Weights of a small self-supervised audio encoder (BEST-RQ): depths [2, 3, 4, 2], 48.3 epochs.
Rows from block 8 of a small self-supervised audio encoder (BEST-RQ), named by matrix and row number. Rows with one number belong to one channel. Each number is 200 + 40 x the weight over its row's rms, rounded and kept within 0 to 999. All counts start at 0.
After each channel's rows are labels from the 100 clips, of 14976, where the channel reaches its highest value: "strongest on" is what is common among them. Only what is clearly more common there than usual is listed. The data: single English nouns, adjectives and verbs, spoken by a formant synthesiser in many voices. In brackets: how many of the 100.
# convs0: first width-9 conv (model.blocks.8.convs.0.weight, 192x192x9, each kernel summed), inputs 0-95
# convs1: second width-9 conv (model.blocks.8.convs.1.weight, 192x192x9, transposed, each kernel summed), outputs 0-95

convs0.115,191,206,184,185,229,185,204,198,127,174,211,136,213,103,218,214,180,211,236,225,96,197,254,197,170,220,233,249,239,161,269,178,82,188,121,211,223,193,176,136,185,179,212,173,202,182,221,229,195,229,167,176,212,198,208,177,167,250,196,194,214,183,182,210,172,138,273,98,213,239,247,251,278,285,280,155,270,201,248,156,235,209,188,195,233,222,191,223,197,170,240,166,221,234,208,205
convs1.115,202,202,152,156,220,249,180,179,150,167,222,171,33,310,178,186,179,228,279,169,80,216,242,160,193,180,211,213,218,245,203,154,289,167,173,199,193,217,223,185,154,193,216,170,209,158,169,268,229,201,165,239,182,170,234,168,177,180,153,214,165,204,214,215,183,164,226,267,195,146,144,207,265,170,147,194,226,204,287,210,179,195,231,152,210,192,236,177,200,228,214,179,218,227,176,191
strongest on: voice: high voice (81)

convs0.59,202,188,213,186,214,211,269,226,222,232,179,218,211,246,171,219,151,248,169,157,165,208,204,137,208,197,222,201,265,139,215,271,160,136,171,154,234,246,186,235,219,172,195,125,136,249,160,270,154,225,193,190,174,113,219,129,168,134,169,198,268,161,284,253,206,240,198,203,186,173,205,253,258,172,222,246,230,281,213,207,201,233,146,175,208,224,244,144,214,201,144,214,182,343,229,217
convs1.59,172,141,140,237,215,232,239,207,126,180,199,174,172,174,230,207,194,191,216,260,157,152,193,252,150,212,236,159,175,194,181,139,214,159,261,142,90,85,191,195,209,239,213,206,204,249,123,223,174,209,224,176,186,225,160,180,232,220,156,215,175,215,250,183,188,251,207,254,255,149,210,142,167,209,189,160,190,266,189,205,202,183,171,161,229,93,187,209,195,191,263,205,208,252,208,247
strongest on: quiet level (66); thin (high-pass) (31); /i/ (25)

convs0.128,179,222,239,164,210,176,220,174,281,197,203,225,190,216,176,198,185,190,164,134,176,173,220,161,161,147,203,205,186,208,250,175,257,228,183,192,165,179,171,250,160,194,165,158,177,206,210,224,246,211,269,177,174,203,156,143,186,180,245,247,177,224,215,180,210,124,177,251,205,168,176,190,180,117,189,221,129,200,169,149,184,163,274,139,202,200,238,167,146,153,203,185,145,190,247,153
convs1.128,243,193,232,206,153,197,268,222,246,178,170,222,159,197,175,254,178,184,139,168,215,242,218,139,248,193,151,127,164,201,209,115,158,178,168,206,153,197,176,175,148,180,238,195,214,175,208,159,185,257,226,161,184,107,171,210,201,228,170,218,164,271,216,208,187,123,230,227,180,247,215,243,132,180,222,194,264,244,221,178,209,244,190,205,93,163,180,240,232,169,230,151,182,305,194,246
strongest on: /ɛ/ (69); /i/ (59); /v/ (50); /h/ (47)

convs0.152,170,252,185,216,117,193,166,212,170,192,153,167,169,181,177,208,224,222,282,156,155,203,186,195,180,210,215,192,203,241,203,226,170,186,158,210,166,197,177,210,193,194,251,217,178,151,127,198,185,313,212,181,229,212,130,173,208,208,182,242,175,197,173,224,260,206,196,175,219,135,200,201,157,203,224,161,234,203,226,196,226,137,218,171,170,147,133,255,268,170,205,226,185,237,280,185
convs1.152,169,233,200,275,263,220,169,177,169,178,218,162,176,110,198,261,308,198,131,169,228,145,180,245,139,178,188,160,254,235,137,231,202,187,224,217,181,219,215,189,251,165,198,187,184,161,169,159,192,158,206,167,204,211,164,192,182,187,211,188,194,140,227,221,188,303,157,190,158,194,221,167,156,130,198,194,227,173,168,205,258,189,179,223,183,229,261,187,149,173,201,185,272,222,207,104
strongest on: /s/ (45); /ɝ/ (41); /eɪ/ (28); /ə/ (26)

convs0.18,196,227,188,237,132,175,129,234,192,198,181,198,231,164,141,214,134,162,181,174,225,235,197,170,185,163,164,153,259,243,194,204,175,233,214,109,179,204,190,235,194,155,250,177,159,195,179,219,213,158,222,199,161,153,209,149,265,214,287,141,237,189,230,240,146,209,247,193,136,200,208,166,288,151,192,210,266,231,203,163,229,181,185,179,204,262,238,179,255,200,248,149,205,159,225,181
convs1.18,199,266,177,196,186,217,150,213,275,165,236,212,284,237,269,231,215,226,269,182,221,188,199,174,155,241,194,248,148,213,186,205,214,257,195,187,231,209,268,188,112,232,264,272,187,195,188,233,164,189,172,172,211,203,211,193,202,158,217,204,202,167,228,214,234,219,107,285,240,234,182,221,312,227,247,179,173,190,209,203,189,253,196,268,236,205,184,182,195,166,224,211,148,147,195,285
strongest on: voice: child-like voice (54)

convs0.117,220,222,213,168,242,181,223,180,197,282,187,211,208,158,214,164,151,241,169,178,150,260,199,224,149,201,215,230,232,218,272,167,171,300,138,200,164,134,204,201,270,146,240,167,199,141,230,249,192,199,228,255,167,176,148,142,161,155,114,152,267,173,180,153,245,238,181,191,185,183,359,139,179,250,164,225,225,135,121,136,262,222,212,251,163,190,196,257,234,208,210,180,121,180,98,163
convs1.117,267,217,158,159,127,215,245,196,236,220,174,260,128,205,178,186,165,222,174,217,207,223,185,150,136,252,175,130,235,236,224,220,221,216,194,254,153,150,209,218,155,167,197,247,272,229,169,146,259,188,256,187,68,179,135,251,181,191,218,234,116,161,269,221,217,240,127,156,213,198,178,187,202,186,193,110,141,179,205,229,237,171,173,155,239,234,137,184,195,248,110,243,180,167,183,244
strongest on: voice: high voice (55)

convs0.16,215,160,155,162,205,284,324,149,259,230,200,205,216,219,163,185,185,280,201,209,192,185,165,202,242,263,203,173,199,186,216,199,186,236,187,163,178,236,206,264,352,188,150,222,219,203,223,182,161,246,197,197,209,119,239,245,199,136,172,253,189,229,186,167,204,204,215,126,187,127,132,161,178,214,218,138,229,239,168,215,155,164,113,240,243,173,239,250,90,222,185,144,150,160,135,204
convs1.16,210,193,153,143,202,149,261,190,178,221,181,146,214,194,167,220,134,165,197,193,239,210,196,137,296,275,176,139,209,168,226,174,193,233,190,212,163,167,199,226,97,173,155,165,240,195,159,167,219,163,159,198,280,223,176,228,207,237,216,192,252,167,127,219,137,193,198,192,185,131,228,189,237,199,224,199,189,283,231,263,188,204,128,204,185,118,222,215,225,277,194,206,181,179,252,180
strongest on: /s/ (43); /ɝ/ (32)

convs0.191,155,208,159,266,168,228,191,161,273,168,204,220,158,228,145,155,169,283,182,165,187,244,214,199,215,254,301,164,221,241,175,160,204,141,151,164,210,172,206,183,237,182,246,122,182,219,143,265,167,184,135,231,210,158,222,180,102,226,197,114,121,167,87,201,209,200,225,199,165,181,136,226,216,146,198,228,249,231,250,117,174,200,176,183,239,148,151,206,151,246,283,212,245,272,166,192
convs1.191,161,190,178,212,244,124,222,197,228,224,182,194,183,161,170,237,209,203,233,175,194,198,186,228,156,161,211,218,199,223,177,125,189,219,228,234,164,187,216,203,158,198,205,199,178,244,168,232,175,238,200,185,257,265,204,251,203,156,266,149,261,277,298,258,245,180,216,177,227,187,178,164,257,269,209,166,264,150,216,148,125,144,184,171,144,158,226,161,112,222,193,222,171,209,181,213
strongest on: /oʊ/ (70); word: window (36); /j/ (34); word: yellow (34)

convs0.170,260,119,189,159,187,162,216,130,127,141,201,161,147,217,180,165,248,189,160,218,190,237,191,199,260,203,196,235,215,167,166,218,220,189,296,270,79,150,164,278,214,195,215,168,212,278,232,270,135,213,221,177,218,209,174,224,242,164,206,227,185,177,193,200,212,177,195,144,210,251,203,267,209,224,223,244,228,185,221,170,185,205,240,140,167,188,203,156,173,245,218,235,283,199,261,245
convs1.170,231,190,203,176,205,230,247,255,210,215,175,204,210,204,187,199,165,111,208,174,203,209,182,191,249,243,161,151,69,96,190,238,194,228,211,224,214,215,219,178,184,180,259,162,198,200,226,252,198,172,161,197,204,186,192,161,222,213,231,176,245,234,164,196,258,166,205,215,261,222,239,268,236,147,191,185,236,203,175,172,205,150,182,157,97,215,209,214,228,217,147,124,205,238,192,200
strongest on: /oʊ/ (90); /d/ (55); /b/ (34); /ɑ/ (29)

convs0.134,174,200,232,183,227,131,176,155,171,244,216,101,169,111,144,233,246,228,189,172,220,253,243,200,181,224,196,189,243,220,148,195,202,199,181,226,219,129,164,182,145,166,194,260,124,265,188,194,212,262,82,256,189,203,182,175,198,230,253,171,157,233,201,165,150,196,133,162,164,207,154,191,196,157,169,241,134,191,171,197,148,149,279,198,123,166,176,237,204,247,234,254,185,170,305,247
convs1.134,241,209,163,180,161,222,230,263,265,139,178,249,218,137,194,221,203,141,196,154,228,207,202,194,218,141,205,217,219,183,228,237,201,129,157,173,131,150,159,177,208,200,172,246,195,208,197,159,164,170,155,161,214,80,167,208,281,185,192,237,256,173,165,198,236,160,115,313,225,222,160,171,224,191,249,131,214,205,260,194,227,255,227,241,177,210,189,200,219,205,198,238,256,158,201,277
strongest on: reverberation (66); /s/ (43); /oʊ/ (31)

convs0.15,207,207,219,230,148,178,182,185,193,194,170,204,221,264,250,243,208,179,210,225,309,191,261,200,211,217,199,209,204,141,247,147,161,214,240,242,231,199,140,226,192,2,224,242,228,173,233,254,226,211,209,174,236,179,193,145,263,168,204,223,205,239,203,155,159,204,28,163,168,192,229,139,197,196,132,190,146,205,128,201,134,174,203,228,216,208,150,170,258,260,204,159,223,223,183,231
convs1.15,220,263,176,194,187,202,171,218,173,226,257,282,124,131,122,244,154,175,148,203,312,178,186,132,176,202,166,199,193,234,238,146,173,185,214,216,154,204,277,224,187,385,179,224,177,163,205,193,184,223,245,192,219,209,201,190,211,164,207,240,212,202,196,156,100,227,327,131,181,145,205,188,222,214,284,206,159,245,138,193,178,212,239,170,246,196,185,178,212,213,153,273,231,209,205,193
strongest on: voice: deep voice (67)

convs0.5,152,107,228,167,178,106,215,273,219,177,180,163,134,235,188,205,185,214,269,192,221,220,190,303,158,205,154,206,156,257,165,120,203,154,220,169,246,195,183,223,145,179,335,217,207,96,196,255,278,164,215,200,143,195,159,183,246,162,280,112,243,148,212,165,184,153,168,141,189,209,195,163,243,126,199,246,153,246,157,190,202,167,211,207,180,209,233,166,182,213,192,152,186,188,221,190
convs1.5,160,142,210,209,193,198,182,233,211,256,166,117,253,217,246,180,204,235,244,204,201,203,104,148,230,207,174,183,211,257,200,212,215,176,209,231,159,141,202,224,207,247,99,231,203,185,179,261,152,250,223,166,258,167,195,254,265,199,201,243,183,204,199,227,216,169,267,214,189,179,162,280,227,192,242,165,202,174,148,238,196,169,249,169,148,249,175,198,294,234,221,197,196,201,164,187
strongest on: intonation: rise then fall (59); voice: child-like voice (54)

convs0.180,185,168,193,233,209,140,204,195,128,151,221,191,223,212,242,224,233,177,150,195,188,199,206,210,234,166,315,272,188,255,225,282,211,190,192,202,238,206,132,223,158,101,214,233,158,141,177,223,136,206,141,190,134,175,192,226,131,163,143,160,180,233,223,206,144,199,178,192,181,177,249,251,160,214,152,183,164,262,175,187,106,177,168,250,242,178,201,149,159,186,208,220,181,212,193,230
convs1.180,167,203,202,284,217,197,175,155,189,172,230,231,213,155,188,152,213,153,195,191,283,181,218,215,123,263,238,217,252,203,169,253,247,269,165,208,228,175,242,245,242,265,194,207,197,237,210,167,195,191,192,219,199,222,217,167,168,180,189,154,161,220,227,170,213,199,187,181,172,181,250,231,211,204,189,210,216,199,238,176,259,124,173,193,213,126,250,207,246,184,217,203,273,226,162,191
strongest on: voice: deep voice (69); /ə/ (29); /aɪ/ (25)

convs0.106,181,212,205,205,253,198,219,199,208,86,222,212,192,231,183,227,119,231,204,272,226,188,238,145,201,198,198,208,152,224,162,154,135,204,122,98,151,244,254,290,190,223,237,202,270,223,243,205,154,204,209,204,204,123,178,188,208,190,207,213,289,189,192,212,197,254,263,184,279,180,190,198,194,152,188,180,197,118,224,176,241,255,172,235,170,262,201,137,255,220,223,211,204,181,151,130
convs1.106,192,249,302,169,192,235,167,117,224,218,214,224,179,218,181,183,194,195,259,203,207,236,188,147,201,193,200,227,223,252,180,244,214,146,83,229,227,277,224,175,224,166,251,165,174,249,206,231,270,295,221,201,266,208,251,239,225,188,209,197,253,107,203,231,166,135,185,182,229,154,216,165,153,167,215,243,235,257,223,178,280,235,219,244,274,162,253,157,210,198,239,248,197,184,190,216
strongest on: /t/ (58); /s/ (45)

convs0.96,172,197,205,190,228,162,224,123,111,195,216,232,157,261,192,172,272,130,225,245,201,153,217,211,129,186,201,166,230,171,124,106,199,283,172,271,202,147,187,182,149,261,161,246,83,245,113,136,211,137,180,159,217,180,248,193,161,237,197,250,199,221,164,189,168,200,209,200,134,154,223,152,256,216,245,178,208,175,210,150,155,168,248,200,258,211,195,194,103,172,206,229,213,221,169,240
convs1.96,219,194,182,152,273,188,195,239,242,100,235,202,142,256,193,161,152,235,210,155,165,231,202,208,204,213,246,148,245,150,196,212,182,158,224,208,225,249,204,145,211,228,195,221,230,259,219,185,155,173,156,161,235,201,208,230,231,176,265,158,175,166,135,216,183,229,231,165,195,170,275,250,189,213,203,220,278,226,184,216,239,170,120,186,188,298,236,136,266,224,141,145,256,119,204,198
strongest on: /s/ (80); /eɪ/ (69); /t/ (59); /n/ (42)

convs0.89,167,173,164,197,208,147,200,250,146,159,207,176,244,194,214,256,188,208,227,203,134,223,195,233,278,171,232,204,230,173,237,197,193,117,128,92,237,152,215,208,251,198,175,202,198,176,262,206,230,220,161,188,183,150,143,207,197,193,221,151,236,131,220,202,201,215,168,294,206,206,159,175,205,232,168,247,154,210,238,329,213,191,264,231,73,263,208,245,110,228,166,223,131,186,162,141
convs1.89,246,208,112,216,237,170,259,180,223,187,205,249,177,161,190,262,291,234,124,183,218,162,223,157,169,253,136,219,260,142,172,172,154,210,182,237,148,222,263,241,133,156,213,178,135,172,159,240,264,156,256,212,216,193,159,176,180,214,194,184,198,247,169,210,263,158,111,176,180,202,243,192,214,177,121,221,251,203,204,168,230,201,264,187,149,150,124,234,208,136,254,159,165,189,191,142
strongest on: /t/ (71); /w/ (67); /aɪ/ (42); /k/ (41)

convs0.31,261,222,189,265,178,163,209,220,271,147,198,206,220,229,157,271,220,138,259,175,172,266,172,132,159,199,209,229,248,188,162,170,238,232,222,227,244,225,196,186,164,213,153,307,171,161,237,243,134,179,297,180,162,178,157,279,95,158,230,250,222,234,308,225,121,188,137,199,209,184,221,221,167,153,167,167,241,229,203,218,146,182,221,208,213,240,179,220,190,196,178,221,248,148,138,196
convs1.31,221,214,141,142,199,207,240,133,172,187,265,194,155,247,178,221,184,150,215,165,262,264,134,199,201,199,228,186,154,222,158,205,219,253,116,143,225,219,248,147,173,218,149,193,195,234,190,189,177,203,187,183,161,135,177,216,186,158,168,170,181,161,221,160,125,142,154,164,183,108,204,130,125,174,223,166,76,181,163,136,232,232,203,165,194,160,233,137,272,238,150,185,212,178,199,265
strongest on: voice: deep voice (63); /ɛ/ (32)

convs0.28,227,206,196,211,173,163,177,208,179,222,223,197,181,134,212,247,183,211,192,151,252,198,219,168,237,276,223,242,171,247,212,206,207,184,178,137,213,140,211,224,263,245,215,205,254,197,177,171,115,158,212,222,256,211,194,88,174,212,241,155,212,154,157,200,134,207,201,189,244,194,205,223,356,193,175,256,253,170,201,180,238,168,214,135,231,241,155,197,202,201,207,184,183,187,236,113
convs1.28,187,226,222,207,237,169,192,154,184,197,170,123,261,230,250,279,205,209,203,238,189,217,283,204,246,178,146,99,217,285,177,207,195,226,227,284,180,185,225,149,157,208,192,197,220,119,244,189,213,172,184,246,192,216,183,206,198,191,246,248,161,234,197,219,174,162,205,181,229,230,81,243,259,177,255,221,251,178,211,206,229,225,228,230,160,179,205,264,215,164,190,291,193,155,150,211
strongest on: voice: deep voice (82); /l/ (56); /æ/ (46)

convs0.6,210,231,211,174,124,162,171,182,138,192,224,161,173,209,164,165,187,181,242,155,188,227,325,214,168,163,218,209,255,201,219,196,205,188,164,231,204,168,173,176,165,176,217,153,206,176,159,214,192,245,233,152,274,230,167,215,180,228,246,154,228,244,192,163,137,210,139,202,280,101,193,142,285,180,203,212,251,191,227,202,239,205,216,240,184,253,214,154,169,200,165,225,215,205,234,167
convs1.6,217,174,238,137,175,139,202,241,244,137,169,155,207,153,175,177,221,163,170,184,180,220,191,178,254,169,222,210,147,174,164,185,120,232,245,180,151,151,186,271,214,214,172,74,171,211,238,167,176,178,236,176,205,166,169,149,137,153,212,138,233,184,161,172,151,255,214,193,223,175,171,165,240,253,196,241,186,262,170,128,135,157,252,130,211,207,215,159,246,289,222,145,171,215,250,197
strongest on: /s/ (41); /aʊ/ (31); /h/ (25)

convs0.95,202,189,220,254,151,206,192,134,198,111,240,178,221,218,224,127,160,188,222,171,211,266,258,187,234,208,151,201,219,129,126,190,130,128,237,110,194,208,223,275,176,173,114,123,213,247,253,251,259,180,182,202,169,223,180,221,189,192,191,170,162,179,248,261,153,190,199,177,234,163,299,173,144,222,164,231,258,235,176,165,238,217,224,240,215,159,246,101,264,169,190,203,205,163,166,183
convs1.95,245,186,209,253,260,205,176,189,200,281,300,209,168,185,166,183,166,209,218,210,170,218,265,215,276,166,140,268,41,174,222,205,183,208,177,125,199,255,183,239,186,211,205,246,221,185,188,164,202,183,230,210,144,132,233,188,257,258,117,255,170,119,242,130,213,202,183,232,217,177,194,170,204,169,230,214,171,149,159,206,186,212,245,194,194,136,191,86,211,201,224,231,168,190,177,259
strongest on: mains hum (69)

convs0.2,140,261,210,220,198,165,160,201,213,178,122,255,198,166,214,148,199,156,223,189,192,186,295,214,195,218,198,229,192,116,180,181,251,145,126,284,175,203,172,195,171,257,248,118,192,181,186,229,207,129,220,216,134,210,164,221,210,191,200,206,164,263,170,136,234,148,234,77,212,202,273,172,141,154,243,203,165,155,199,190,213,212,163,219,261,119,173,217,222,202,199,175,174,148,171,201
convs1.2,182,280,213,233,161,173,212,192,167,207,204,195,245,188,201,215,191,223,105,215,191,198,264,232,227,205,230,200,210,239,206,146,164,185,174,225,205,212,185,228,201,153,97,277,249,162,200,249,160,262,217,235,226,220,160,245,258,161,268,220,210,314,146,166,150,180,192,97,185,138,203,194,135,240,271,170,168,217,197,119,243,211,73,182,232,238,235,161,234,183,175,243,193,250,210,190
strongest on: /ɛ/ (32)

convs0.90,109,170,184,212,240,184,169,219,191,211,187,212,223,191,175,175,221,143,225,254,199,173,241,148,204,194,185,173,242,220,306,199,60,189,276,250,179,184,211,205,193,139,179,165,177,212,112,255,231,210,183,276,222,213,221,192,219,217,170,303,209,197,214,219,210,154,249,171,181,213,218,188,200,118,161,153,167,205,194,221,207,152,164,223,168,128,201,310,170,233,193,240,177,252,187,192
convs1.90,231,179,149,240,149,164,194,209,245,182,209,236,264,252,282,144,209,189,199,223,250,186,201,237,167,166,202,173,266,171,223,237,203,175,189,243,149,183,192,245,214,224,186,155,188,267,212,138,181,243,214,235,199,201,185,222,173,172,173,214,235,210,156,237,264,115,179,279,176,183,247,148,121,163,289,160,258,216,172,270,207,203,225,196,213,198,201,161,243,210,152,235,163,186,205,175
strongest on: voice: high voice (71); intonation: falling (49)

convs0.111,259,225,217,149,225,215,176,247,158,148,184,211,171,191,172,172,210,213,247,165,172,197,157,201,165,189,252,216,273,232,135,127,200,186,192,152,169,154,242,209,0,185,113,220,220,177,215,165,233,187,154,192,162,146,216,226,253,217,129,187,175,181,202,179,196,148,163,250,222,129,155,186,143,177,223,215,169,190,276,207,171,217,199,198,208,234,252,231,192,244,227,207,165,219,141,276
convs1.111,221,227,195,164,227,229,256,144,180,185,203,213,245,200,178,236,273,115,187,186,181,308,193,210,187,196,244,202,205,166,175,166,169,238,223,73,180,215,208,248,80,204,230,206,222,158,187,168,202,122,223,138,186,228,187,145,157,292,192,176,193,241,249,180,131,130,123,167,118,146,211,212,151,213,161,232,193,197,318,198,220,169,201,160,206,176,198,197,149,234,174,182,193,190,251,232
strongest on: mains hum (52)

convs0.66,172,185,157,185,170,169,197,159,207,190,192,166,137,170,152,195,232,145,219,170,256,240,200,208,202,181,198,264,227,197,199,228,255,243,192,216,189,194,223,224,199,227,199,188,154,253,185,165,229,152,193,163,242,177,253,164,218,149,246,164,231,176,221,213,231,160,105,198,160,187,204,132,205,183,240,201,189,191,185,209,179,188,210,180,214,162,219,266,220,239,203,174,230,154,256,250
convs1.66,211,175,116,189,124,205,175,230,168,242,273,231,201,223,202,219,219,225,171,146,230,202,179,120,235,151,251,144,124,203,236,224,254,163,203,245,202,141,203,150,167,251,245,199,175,158,252,157,225,201,210,143,218,136,200,229,172,151,186,222,228,231,250,159,252,185,186,150,139,222,213,288,210,224,172,247,187,217,140,227,226,81,175,258,171,148,205,132,237,245,205,234,190,131,226,146
strongest on: /ɛ/ (64); voice: low voice (57); /l/ (54); /j/ (26)

convs0.138,136,161,218,256,218,288,177,145,161,256,205,230,244,108,151,204,171,241,239,207,223,186,226,240,221,220,230,148,226,213,201,202,217,175,232,272,188,191,154,241,164,241,140,199,223,187,212,271,140,203,152,225,261,207,206,155,226,203,183,186,191,242,183,177,180,159,230,188,270,204,201,195,187,155,191,199,115,182,186,141,160,119,194,137,155,229,193,177,193,143,192,224,232,207,168,209
convs1.138,219,162,232,168,174,186,191,274,254,186,166,171,120,296,304,184,150,172,284,160,161,173,164,216,188,247,127,219,270,224,85,178,145,239,194,172,195,196,199,164,189,206,270,191,142,202,213,233,242,206,191,169,201,189,202,209,195,154,168,148,206,151,189,211,247,187,161,216,255,193,151,243,200,186,194,159,161,160,234,264,136,214,219,182,235,280,220,205,102,170,225,149,224,181,234,205
strongest on: voice: high voice (61); /ɝ/ (58); /ɪ/ (51); /tʃ/ (44)

convs0.132,135,152,191,88,225,175,140,161,232,237,147,121,188,217,194,208,147,188,214,182,183,179,302,231,115,172,205,177,213,187,220,140,192,168,163,142,193,187,194,240,208,228,246,208,181,218,191,182,221,193,160,141,207,192,191,234,226,172,288,189,228,201,197,158,249,264,186,213,151,299,260,201,208,192,215,141,206,97,158,204,210,142,267,200,199,226,171,147,202,135,161,87,199,213,170,304
convs1.132,151,225,179,281,192,251,202,143,210,179,170,165,127,182,212,199,182,236,163,226,124,161,224,144,186,216,215,179,214,255,209,224,138,139,294,150,207,210,220,223,222,218,169,171,215,156,200,257,135,225,183,194,189,205,203,229,191,220,233,220,173,117,230,170,228,298,149,175,127,128,197,182,226,180,237,204,183,209,193,162,146,207,212,273,208,111,201,193,269,227,160,251,200,181,121,175
strongest on: voice: child-like voice (75); /t/ (55); /k/ (43); /ʊ/ (38)

convs0.80,159,194,175,131,155,143,178,133,194,204,170,187,139,144,210,244,173,177,168,276,165,232,275,257,216,116,178,218,192,193,270,142,238,146,234,241,231,176,217,205,173,251,168,179,220,204,176,151,201,211,290,212,172,218,224,289,242,93,170,210,243,218,189,183,214,128,198,242,95,219,276,180,224,156,97,168,157,220,180,158,152,208,185,277,230,183,248,204,242,180,197,211,226,198,233,256
convs1.80,160,233,201,182,144,247,220,239,187,161,156,165,193,190,221,230,177,169,203,164,161,164,172,204,223,193,190,146,255,170,222,196,202,241,199,159,244,249,210,181,211,209,157,218,230,204,183,257,152,234,182,206,228,226,243,180,189,231,254,267,196,149,182,243,202,246,206,255,230,134,181,175,201,100,282,181,156,158,266,183,215,119,196,231,264,203,238,188,175,189,214,208,170,213,107,145
strongest on: /oʊ/ (53); /f/ (25)

convs0.186,198,146,159,177,251,224,222,243,123,195,217,116,145,283,132,281,216,191,209,195,223,237,195,234,136,247,166,273,208,202,218,164,212,152,186,147,197,158,193,196,171,223,184,204,181,153,162,250,247,156,221,123,213,206,199,190,206,269,211,221,236,186,195,255,195,132,190,187,207,234,175,229,224,125,233,179,105,185,159,174,167,180,335,195,159,190,144,188,201,206,180,228,182,192,223,163
convs1.186,209,215,130,227,209,197,278,242,189,226,215,132,182,149,203,155,249,224,240,231,233,265,210,185,226,237,153,218,224,197,139,155,242,146,218,183,148,174,185,192,196,203,172,193,185,116,193,245,192,236,198,258,149,194,230,196,225,250,267,224,194,191,229,218,163,226,210,167,203,257,215,178,173,185,256,129,206,166,203,218,218,225,203,221,211,207,197,199,153,217,213,237,205,197,125,172
strongest on: reverberation (100); /oʊ/ (37); /u/ (25)

convs0.3,207,204,275,217,242,195,220,232,173,182,231,256,230,218,202,195,205,212,238,193,201,188,202,99,265,163,218,165,177,167,222,136,190,186,164,167,218,236,221,211,223,192,188,199,193,222,151,168,186,160,225,124,205,178,119,191,117,256,165,222,169,297,191,219,229,292,171,255,136,185,185,199,150,258,256,207,183,226,308,202,189,250,167,256,190,164,250,167,303,226,192,187,194,211,173,200
convs1.3,211,120,225,183,228,179,170,153,133,235,157,205,232,164,207,207,181,153,160,158,192,148,188,212,149,246,177,141,190,220,173,239,174,169,260,203,184,168,123,236,177,228,199,237,280,206,219,155,187,221,233,223,153,230,251,210,188,159,198,181,215,285,183,239,212,266,260,205,247,246,211,193,266,280,271,198,202,230,138,150,212,167,209,205,164,116,150,157,183,205,191,171,221,164,219,240
strongest on: mains hum (50); /f/ (29)

convs0.76,275,223,209,223,252,215,205,127,146,161,179,206,181,192,127,213,195,263,244,255,195,193,202,214,171,188,159,161,157,221,221,204,169,154,238,194,185,164,183,228,189,142,149,221,220,151,208,161,239,149,199,286,181,209,197,178,208,138,249,150,171,193,208,252,153,196,172,146,211,235,259,211,192,207,229,203,150,167,315,212,280,167,152,264,171,208,196,204,222,176,236,228,203,219,250,167
convs1.76,196,211,177,130,167,215,232,191,181,233,206,224,207,204,131,227,177,217,220,153,210,203,161,130,209,204,212,192,188,189,205,142,258,217,250,228,123,223,236,166,187,261,274,213,225,168,134,187,204,260,274,159,166,176,176,185,200,185,263,264,216,183,212,196,186,275,201,204,182,220,227,276,196,214,177,262,146,131,183,250,136,167,277,191,211,221,251,141,230,203,188,146,176,198,235,122
strongest on: voice: deep voice (62); /dʒ/ (35); /ʌ/ (34); /m/ (30)

convs0.154,214,171,156,174,176,173,222,139,188,160,198,210,238,191,207,280,167,142,194,250,252,195,213,172,209,108,175,193,185,240,226,227,228,248,234,270,232,208,218,196,224,197,223,165,249,247,189,196,67,206,69,202,139,152,254,173,208,159,208,181,245,211,180,180,182,224,162,225,180,122,206,232,264,199,132,176,259,235,158,225,209,203,192,187,144,283,150,182,199,213,156,196,210,228,108,240
convs1.154,156,213,171,242,248,258,171,217,177,143,244,106,171,249,177,266,228,227,201,203,225,190,263,189,215,222,169,203,246,324,108,130,162,251,185,269,182,203,158,136,224,225,206,195,230,280,149,226,193,193,230,138,224,248,199,177,294,237,199,134,276,219,205,171,178,242,164,171,219,245,142,157,254,170,205,185,204,161,248,200,261,218,239,152,162,143,241,126,175,225,196,196,157,281,199,168
strongest on: voice: deep voice (74); /eɪ/ (25)

convs0.172,182,170,224,200,215,186,276,166,206,228,234,249,210,246,184,199,194,254,242,186,232,223,177,206,198,207,181,228,126,222,201,210,186,239,161,109,172,172,226,254,236,194,232,241,179,206,139,241,164,202,188,166,246,125,103,211,88,178,129,171,219,191,220,236,266,210,263,180,277,245,225,149,150,189,234,235,219,302,176,220,124,202,233,217,144,197,218,216,186,207,196,171,159,360,185,210
convs1.172,146,185,180,170,179,207,196,223,257,172,108,212,242,112,197,208,195,204,135,190,212,150,147,294,133,177,249,127,196,226,178,213,199,223,293,185,159,169,247,180,174,140,216,255,233,190,189,213,197,285,146,162,143,259,247,197,148,237,226,227,190,235,210,158,198,219,205,173,188,261,198,254,239,145,135,204,122,85,210,162,146,182,243,209,212,234,218,271,262,179,191,135,168,228,145,214
strongest on: quiet level (60)

convs0.39,110,280,177,202,198,128,161,183,192,264,204,194,219,201,179,224,191,199,183,155,170,184,135,220,193,132,141,294,198,240,278,125,104,212,170,260,171,143,175,213,227,215,218,172,201,208,137,223,225,231,256,173,236,239,154,291,211,178,214,229,168,206,170,200,209,220,220,129,193,191,225,233,180,222,172,200,256,217,250,236,156,217,182,192,227,251,193,213,121,230,173,234,147,184,242,201
convs1.39,184,182,164,199,200,151,188,254,171,251,162,234,146,194,219,220,177,190,163,228,183,146,89,184,193,245,181,203,180,242,134,150,196,191,245,218,182,178,181,145,147,182,172,177,245,167,171,155,200,247,225,206,189,270,183,222,211,129,225,245,208,233,203,252,239,187,252,201,120,259,201,148,159,231,221,137,149,180,261,127,186,254,145,164,282,205,239,167,300,146,169,194,220,143,176,269
strongest on: voice: high voice (71)